python train.py --model="contrastive image-text model" --dataset="drawn small creatures on textured ground" --train_examples=101725 --image_size=64 --crop_scale_min=0.8 --horizontal_flip=true --translate=0.12 --tokenizer="word" --vocab_size=35 --loss="softmax" --embed_dim=384 --encoder_arch="repvgg" --encoder_norm="batchnorm" --encoder_activation="relu" --encoder_depths=[2, 4, 2] --encoder_kernel_size=3 --encoder_stem="single" --encoder_widths=[48, 80, 144] --text_encoder_causal=true --text_encoder_width=128 --text_encoder_layers=6 --text_encoder_norm="layernorm" --text_encoder_norm_position="pre" --text_encoder_activation="squared_relu" --text_encoder_mlp_ratio=4 --text_encoder_head_dim=64 --text_encoder_fused_qkv=true --text_encoder_bias="none" --text_encoder_qk_norm=false --text_encoder_parallel_block=false --text_encoder_inner_norm=false --text_encoder_positions="sincos" --init="torch_default" --residual_init="none" --optimizer="soap" --beta2=0.99 --learning_rate=0.0023 --beta1=0.95 --shampoo_beta=0.99 --eps=1e-08 --precondition_frequency=50 --max_precond_dim=1024 --one_sided=false --adamw_lr_other_params=0.0028 --max_grad_norm=5.0 --max_steps=10000 --batch_size=256 --epochs=25.2 --lr_schedule="cosine" --final_lr_fraction=0.05 --warmup_steps=2000 --weight_decay=0.2 --adamw_weight_decay_other_params=0.01
Rows from block 3 of the image encoder of a small contrastive image-text model, named by matrix and row number. Rows with one number belong to one channel. Each number is 500 + 40 x the weight over its row's rms, rounded and kept within 0 to 999. All counts start at 0. Numbers have three digits each.
After each channel's rows are labels from the 100 images, of 14848, where the channel reaches its highest value: "lies over" is the class under the peak. Only what is clearly more common there than usual is listed. The data: drawn small creatures on textured ground. In brackets: how many of the 100.
# c3: 3x3 conv (encoder.blocks.3.c3.weight, 80x80x3x3, each kernel summed), inputs 0-79
# c1: pointwise conv (encoder.blocks.3.c1.weight, 80x80x1x1), inputs 0-79

c3.6:504444506434501445417477458547529494494474510535484427499455441531502436491518460555437430467525498489525452516498453586458486485436483543487549498522461525420514478487517486456472516506426445473538437435467463453569526488518487508500458451
c1.6:514483506413509454377528505513503518486434594533508501490450436505450405515494523474478508608472489418555518492512451550469440484450508484513480552484499510524487481513546573456472500477473518461441421490473490506497527477518494511494484512
lies over: body (95)

c3.29:480407530482515461546567473543493477475541453466512507517525499507576439518475548537510393477445517516535472465518553542486539466566535527500554522435522479507473618493413480472513455492543473509484498472449477518541524506433500488538547507
c1.29:447451553466572517555520459545475437447536457504528514434518513516524479453507506496484371589484532509601521499449523526499534483495509487529524538490440505499511534508475540509547475508539594482479507513520489531442488498462452487563576473
lies over: limb or head (74)

c3.10:452523418461492445526464480544457543443532414472491536468539495443484519465502493460423491567430469538580507492448502482535554518488551465470445442487512552486504502500525547533469513533460545513519521596559505464488469511521429499452547520
c1.10:435505473525486491510409498520395529495497456492473580437472522467573537486472476440499494509481488515519468544461457440506490496461579412389488515518503542475509504552541506522413516502455495481555497500453519482495441494555445500504500465
lies over: limb or head (62)

c3.32:500499459493477446553514533576490403413544521523582485460552520513504529592546497541453550517507476604482447496526448458552523486529513471507470502486500471499581546485576482475496468466458517474499434520526488500475519442473506502458471542
c1.32:514508497486470511517469530540538422462428448442526475445536514477510489476515462462554509573506401517421491461502455562520489450532471484535533478532500500502603475488514487505545544415480565456424506498483464464475473494523512572480497575
lies over: limb or head (40)

c3.19:498495568498573429457522426426480504529491528490498359447437508471507492511499536503476496528532530540507497451520516557494482523458501527553533532498473545505472523474449491436432506517502463475492420478430495570432489530530539541539521546
c1.19:534526552524543500532494461524481445558483504467472455514366536477445481494555537508431545492498595514568549504497517493516528549503494481483506466524503552466481492526444528502453478553531483508527439533511446540367467502532506514511485441
lies over: body (63)

c3.52:444571493541476529476450544506542555501461456496536601492507509487602491483554486452527475472501563439531533456546560461486523503525477505407476465426555492433535497482485492547538564498483519453517487510446556465526552504484527561483513494
c1.52:483571516577470533523479590506544516512488478491543549539508548518580515540494485487485552480468533500551566486485565463474466560496487503402507497463519486364520471447460500541492558541494507499506496578522453480471487483516490494446527440
lies over: body (63)

c3.56:453469509451563432463451500485481389550516440453543447493515492508507522423509511472479482509463506498445476530515499579477487474505503465527478455551543527458515458569498540498433488471491444462569496479440452511551469471541433540486461578
c1.56:431486487507507504532436509491551454505487455512484535513535512507582531403499522474420518550520524501536473508522482534515452494459513441539482510525473507468449466534422553502425491504440476538573487502425475507514449456596491554509468586
lies over: limb or head (27)